From a checkpoint of a small contrastive audio-text model.
Model: encoder activation gelu_tanh, encoder layers 10, encoder width 256, text encoder width 128, text encoder activation quick_gelu.
Data: trained on struck, bounced, scraped and rolled objects made by modal synthesis, 78125 training examples, 22.3 epochs.
Rows from block 3 of the audio encoder, named by matrix and row number. Each number is 200 + 30 x the weight over its row's rms, rounded and kept within 0 to 999. All counts start at 0. After the name is the row's rms in percent of the matrix's.
# pw1: conv module expand (GLU, value and gate stacked) (encoder.blocks.3.conv.pw1.weight, 512x256), inputs 0-127
pw1.428,092,182,210,189,198,188,117,198,198,190,198,200,198,338,223,200,202,248,205,202,199,193,197,200,206,158,197,209,203,200,191,214,202,146,292,198,212,206,200,200,203,195,192,201,199,197,193,209,199,200,193,199,204,68,200,207,200,204,199,199,199,214,215,200,221,192,213,200,199,184,202,200,201,212,201,245,200,198,200,228,203,203,178,200,202,236,197,189,193,238,235,200,199,210,99,200,200,208,201,192,200,265,235,200,195,231,199,200,277,208,200,204,199,203,184,196,203,223,194,162,229,115,198,197,199,196,218,192,214
pw1.429,046,204,155,208,194,212,199,200,192,180,202,199,202,200,197,199,202,161,214,200,200,212,202,199,199,206,179,198,245,216,288,199,214,199,197,193,200,202,200,198,199,161,221,13,199,201,156,198,345,201,164,199,196,226,201,203,195,206,256,201,192,196,194,204,192,315,184,197,198,199,208,193,222,169,206,197,199,174,201,204,182,244,207,208,197,212,219,194,211,199,188,198,202,205,203,200,201,198,194,201,187,217,255,199,200,205,203,190,194,201,208,200,195,171,205,198,181,193,198,199,201,244,186,202,216,200,200,207,235
pw1.430,192,161,211,172,223,200,198,199,239,188,205,244,159,234,250,188,152,202,203,200,200,254,205,200,199,221,224,200,200,200,214,187,212,236,201,200,169,200,201,200,152,211,170,201,200,196,217,204,217,184,224,214,206,194,286,220,198,217,202,198,200,200,198,236,187,203,176,204,199,200,171,200,236,200,196,196,199,118,197,250,142,133,200,197,225,205,217,201,109,200,196,197,188,225,200,199,200,128,200,201,243,170,203,175,205,205,200,198,200,200,200,204,197,135,205,201,200,200,169,198,221,200,200,228,312,200,200,202,196
pw1.431,081,200,200,214,201,200,201,194,201,181,198,208,205,201,197,197,200,211,200,203,200,200,199,206,201,181,198,297,200,200,195,167,198,170,200,166,200,200,197,218,202,232,200,239,200,199,288,199,195,201,286,200,202,168,202,199,199,200,200,198,200,217,179,198,152,197,200,202,200,196,201,207,192,191,201,203,202,138,198,200,209,200,199,179,200,184,200,207,182,200,204,196,201,200,0,203,204,199,230,201,195,198,200,217,222,199,199,167,193,200,200,196,198,200,196,206,227,205,216,201,200,200,204,199,201,197,203,191,199
pw1.432,081,189,200,198,197,203,166,200,205,199,199,170,212,272,177,192,239,200,197,198,200,205,368,200,203,200,202,234,227,200,207,208,208,200,240,198,103,211,201,207,233,199,220,201,197,201,223,196,199,202,275,200,201,199,201,252,202,199,210,197,199,198,200,202,200,224,198,202,199,200,201,200,202,200,203,204,200,200,205,306,200,200,201,197,154,172,200,198,198,200,201,197,201,201,84,200,258,204,200,198,103,139,219,221,212,203,200,115,150,205,200,183,200,200,182,204,201,201,199,208,200,201,194,197,302,184,197,200,229
pw1.433,133,200,167,176,201,202,0,198,197,33,204,188,187,207,201,203,219,195,197,202,246,201,280,202,201,198,202,185,206,201,203,204,214,201,201,202,168,147,201,202,254,144,202,223,201,234,191,199,202,197,250,246,196,202,200,199,163,199,213,231,212,193,162,200,199,202,171,199,199,216,185,185,194,228,202,197,213,166,194,218,165,204,199,194,198,200,219,200,193,198,166,197,200,201,200,200,200,200,193,213,200,148,200,252,203,215,218,174,197,194,205,198,227,171,200,249,196,198,199,200,229,196,200,329,263,200,199,201,210
pw1.434,098,199,202,201,192,201,200,182,80,200,200,198,201,200,176,109,200,176,192,200,200,229,202,201,199,200,200,204,200,240,200,199,201,200,200,200,199,200,200,210,200,196,211,206,199,200,204,200,200,200,237,200,200,200,202,200,198,190,203,198,118,147,201,206,200,296,200,200,160,200,254,201,197,202,200,204,200,200,200,201,200,210,243,195,200,196,202,198,198,199,183,194,200,198,195,10,200,200,198,198,201,199,200,200,195,206,201,113,199,198,281,212,188,200,203,200,216,200,196,199,200,198,205,200,201,48,200,200,212
pw1.435,086,200,205,198,198,200,200,199,199,201,192,217,194,201,216,201,194,198,198,194,199,156,157,198,141,201,201,199,202,198,201,184,114,246,204,201,208,223,212,202,204,194,90,200,121,160,232,221,198,203,190,187,216,186,217,205,205,253,200,162,187,212,219,290,201,201,261,199,200,104,221,198,244,134,195,216,151,212,171,211,214,199,206,164,212,200,116,198,130,331,202,202,197,203,201,206,197,190,244,195,200,210,208,200,192,158,197,206,202,197,186,205,174,228,193,200,204,200,164,197,195,185,169,200,242,196,172,199,199
pw1.436,157,192,206,157,200,154,166,183,198,168,188,256,195,216,224,206,216,158,200,221,189,199,194,200,203,213,199,197,234,203,218,179,208,195,198,198,181,212,206,236,202,199,224,213,198,200,199,211,221,158,187,216,201,200,212,216,183,202,206,228,202,169,193,224,160,201,195,215,198,208,196,193,207,202,268,197,209,145,254,233,123,210,200,196,200,201,206,191,142,191,199,209,228,235,201,194,176,192,180,233,200,209,201,200,185,205,206,134,142,205,173,198,207,173,215,199,222,206,175,197,221,194,250,259,272,213,197,202,234
pw1.437,085,108,203,196,201,201,154,197,199,199,146,116,309,196,151,203,183,198,211,201,216,198,199,229,192,201,200,201,264,200,187,238,198,200,302,204,169,198,237,197,198,260,161,200,201,197,201,198,200,199,201,246,210,199,201,202,200,199,193,241,228,199,195,199,197,198,200,200,200,312,186,199,151,191,233,198,339,116,233,260,196,201,194,209,200,192,221,210,169,199,201,206,199,218,198,201,202,220,190,268,182,172,200,200,264,199,235,179,196,222,153,198,198,181,206,200,201,158,198,183,221,179,212,200,194,204,246,215,201
pw1.438,076,197,179,196,206,201,196,150,202,221,226,200,200,200,203,173,199,199,191,218,205,198,201,139,195,199,205,192,199,198,201,200,234,237,136,200,235,202,200,201,200,209,344,200,197,154,293,200,200,228,205,205,241,199,200,216,201,202,201,200,144,199,202,201,204,191,200,201,205,290,203,200,164,201,199,198,195,193,200,286,197,200,208,187,245,87,201,199,196,208,193,204,194,176,202,207,197,200,201,108,202,176,200,200,200,200,200,211,142,176,198,205,202,201,239,204,198,202,191,200,203,200,198,203,197,198,122,199,217
pw1.439,096,199,201,200,213,199,200,137,205,200,213,198,200,200,200,184,201,204,208,200,164,200,62,200,205,185,241,211,200,200,309,199,235,199,192,196,202,201,182,202,167,200,199,207,199,181,200,200,201,205,201,83,273,195,195,200,201,151,200,193,190,200,202,217,199,201,298,205,6,200,332,201,198,203,190,206,193,200,201,201,209,200,200,200,201,196,114,202,121,204,200,199,176,220,200,121,200,201,236,199,199,157,200,200,200,201,200,201,200,211,200,206,201,200,202,199,204,200,199,201,181,199,208,87,198,200,196,199,199
pw1.440,101,136,203,200,191,200,205,200,194,169,30,232,197,199,204,204,204,215,272,252,189,201,148,116,200,253,220,192,246,207,238,171,206,170,193,189,162,284,178,205,201,200,190,201,197,198,181,204,297,198,192,186,200,200,186,236,199,205,198,200,167,199,198,221,158,198,182,229,192,225,204,178,158,194,219,209,198,180,211,195,189,238,222,188,206,204,196,198,191,195,211,194,229,267,204,194,200,192,203,212,200,218,200,201,288,205,201,181,115,244,233,237,190,176,168,158,200,201,166,241,222,201,123,204,212,200,184,200,250
pw1.441,133,191,229,182,177,192,157,211,213,136,198,205,160,220,204,148,199,123,198,202,214,203,203,183,157,198,208,202,207,198,174,200,200,201,200,199,232,205,201,220,201,212,203,199,244,206,198,234,200,163,194,261,201,202,199,221,147,206,202,198,200,279,200,134,195,199,154,124,232,201,178,198,200,263,200,184,197,184,206,242,112,211,224,198,242,200,231,132,186,164,201,203,197,205,146,203,199,163,199,192,202,207,200,189,211,110,208,193,238,208,166,219,195,179,178,201,200,244,191,215,274,262,201,240,203,200,230,177,203
pw1.442,081,205,193,199,209,200,189,201,204,203,199,208,198,202,190,197,127,124,183,200,217,201,201,199,209,258,201,196,200,198,177,203,194,204,193,214,200,207,200,58,200,200,194,173,204,189,160,234,193,203,203,203,198,291,201,271,199,210,200,201,199,199,232,197,163,196,197,181,203,201,198,213,205,205,209,201,163,198,205,230,185,197,213,198,201,201,207,199,222,200,221,202,287,191,200,208,201,179,199,182,201,217,200,181,206,201,200,201,202,171,198,200,202,188,204,203,209,264,215,200,239,196,211,232,209,194,200,199,247
pw1.443,090,146,200,146,203,170,198,221,201,199,197,203,200,219,200,203,197,200,200,179,200,200,201,228,200,192,197,200,211,200,198,200,229,204,326,200,198,205,199,205,193,221,212,197,180,200,201,211,197,191,220,200,302,34,187,219,240,200,203,178,199,200,208,203,269,201,201,188,198,199,200,201,199,212,199,227,199,195,199,216,184,203,201,229,265,179,200,241,199,201,197,199,182,204,147,222,199,200,208,199,174,182,223,191,204,200,201,200,178,204,183,231,199,195,195,173,219,201,215,200,201,204,178,204,198,178,197,221,203
pw1.444,106,200,259,199,200,207,198,200,262,202,199,209,196,198,201,83,198,197,201,194,223,200,200,182,201,201,197,203,188,158,189,142,199,224,200,208,202,200,198,205,205,201,201,199,200,199,197,214,194,199,201,210,200,201,201,201,199,199,200,197,249,227,200,197,202,195,200,178,235,203,200,200,199,212,200,201,199,200,200,201,201,199,196,205,221,187,230,148,202,198,203,209,192,199,199,201,200,192,198,199,203,200,200,160,189,193,200,203,208,198,146,197,209,200,201,198,227,208,202,200,200,226,384,201,199,200,223,195,156
pw1.445,095,208,175,200,230,201,197,198,200,201,234,199,213,200,123,187,196,201,193,194,403,157,233,201,182,200,183,199,194,186,198,194,204,204,203,199,201,179,197,203,196,217,200,201,200,200,190,210,114,200,205,208,200,204,200,220,200,172,197,199,200,199,212,200,258,206,125,194,202,369,213,220,186,202,196,196,199,199,197,225,200,121,198,200,208,200,231,203,212,201,200,198,197,192,201,217,269,199,201,178,218,170,205,198,198,200,202,199,199,199,163,207,188,199,217,206,200,186,200,197,200,195,200,200,137,200,200,200,205
pw1.446,202,192,228,184,194,162,162,202,238,164,204,201,167,212,201,150,198,134,199,207,202,206,197,199,200,185,233,216,213,198,176,202,198,200,195,196,218,205,193,196,201,244,204,189,214,200,174,247,204,160,180,286,234,203,198,229,172,201,201,195,202,284,200,195,198,200,183,146,205,201,197,196,199,237,200,191,201,191,200,262,106,206,200,200,242,200,288,128,176,141,200,181,200,226,141,198,201,171,207,194,204,207,196,188,215,97,213,194,230,198,173,209,201,143,186,204,194,228,197,215,255,261,213,234,200,195,238,196,214
pw1.447,143,201,200,200,193,210,126,198,200,144,99,200,153,232,232,200,204,200,196,199,200,201,259,200,201,240,201,200,261,223,199,222,221,218,240,200,172,214,213,191,196,201,196,199,199,199,230,235,254,200,200,264,183,200,211,229,185,243,214,200,201,201,208,266,201,201,185,200,199,150,190,188,200,264,200,154,227,173,200,252,150,199,219,199,202,199,226,200,199,201,186,200,200,214,182,200,200,200,205,199,201,154,223,200,207,200,281,200,199,202,199,184,210,184,201,203,130,198,209,200,226,187,179,237,319,275,196,151,201
pw1.448,110,201,219,198,265,176,199,201,202,200,331,198,196,226,201,207,199,208,294,191,202,198,204,200,199,195,208,200,218,201,200,194,215,195,92,201,203,197,196,195,187,203,207,161,204,165,184,200,263,203,208,199,223,175,157,212,221,202,214,200,203,201,198,200,140,186,247,202,200,199,193,200,196,203,200,200,203,180,188,238,199,200,200,201,200,199,179,234,195,272,200,196,198,218,200,201,196,283,201,200,201,155,235,155,159,202,200,278,201,205,199,200,210,199,234,200,188,204,199,200,200,203,200,197,197,201,231,197,142
pw1.449,084,200,198,123,202,203,179,191,198,200,199,206,181,304,217,200,205,201,211,203,194,148,194,198,197,199,194,192,183,201,213,201,214,207,189,203,204,204,206,211,202,196,201,200,175,144,204,200,201,146,201,199,204,193,194,197,219,194,201,201,160,197,163,225,196,200,225,193,200,200,215,196,204,196,204,194,204,58,193,202,199,201,213,191,201,198,195,200,150,220,196,211,60,204,183,200,123,201,202,199,179,189,226,199,199,198,187,199,192,222,201,225,186,201,206,197,200,203,208,200,199,186,195,217,266,201,195,205,188
pw1.450,076,200,206,206,178,224,200,200,203,195,136,196,200,208,200,200,194,200,195,160,199,219,201,284,211,235,186,201,200,285,248,304,249,202,201,217,76,206,232,174,194,210,182,191,174,215,217,189,213,198,221,200,139,264,200,199,210,201,201,201,202,199,214,264,173,291,199,159,187,201,199,200,213,199,200,200,198,194,200,200,200,200,207,200,202,197,199,228,200,207,187,245,194,212,194,202,196,198,202,244,199,153,204,183,244,212,288,201,201,201,206,204,150,195,195,187,202,144,237,200,201,207,199,199,299,238,154,199,204
pw1.451,123,185,201,200,202,200,200,201,203,200,201,199,202,192,199,170,200,199,201,196,203,205,190,200,198,142,223,286,192,198,200,83,197,210,201,208,201,199,0,218,152,230,200,200,202,200,200,200,199,203,254,200,263,80,199,256,200,199,171,176,185,205,200,197,228,171,200,201,202,198,198,201,237,202,198,255,195,201,255,206,199,200,180,210,245,200,200,244,201,199,200,200,199,200,165,200,200,201,233,200,205,199,197,198,200,197,201,203,199,203,199,205,200,200,203,196,281,205,175,201,210,200,238,206,54,165,205,201,199
pw1.452,169,144,198,88,201,198,144,200,201,193,169,221,163,233,209,187,202,200,236,203,199,198,184,203,200,199,254,244,212,200,208,170,198,200,268,203,175,215,201,316,200,239,173,225,197,193,200,248,207,181,201,219,245,176,214,285,195,194,201,199,184,186,199,202,191,201,200,200,195,175,199,239,205,222,201,240,139,153,200,208,198,201,197,227,249,246,200,201,183,202,210,200,208,220,110,200,201,200,255,157,199,222,207,200,192,199,199,195,194,227,200,203,195,179,198,154,249,205,173,197,223,198,212,247,204,186,194,208,202
pw1.453,118,202,201,205,201,203,197,201,199,203,200,301,199,297,204,200,211,196,192,178,200,203,210,199,178,114,198,199,127,200,200,200,200,258,199,214,203,200,200,201,200,179,155,200,200,199,208,203,197,188,264,201,181,201,203,200,196,211,201,210,242,256,156,200,156,200,199,120,200,179,200,200,300,203,130,155,221,201,200,214,197,199,256,200,200,179,202,200,197,200,201,221,152,201,196,200,183,178,201,184,200,107,201,178,200,198,201,207,239,188,183,202,197,200,217,199,200,202,193,201,203,150,200,202,221,200,200,198,204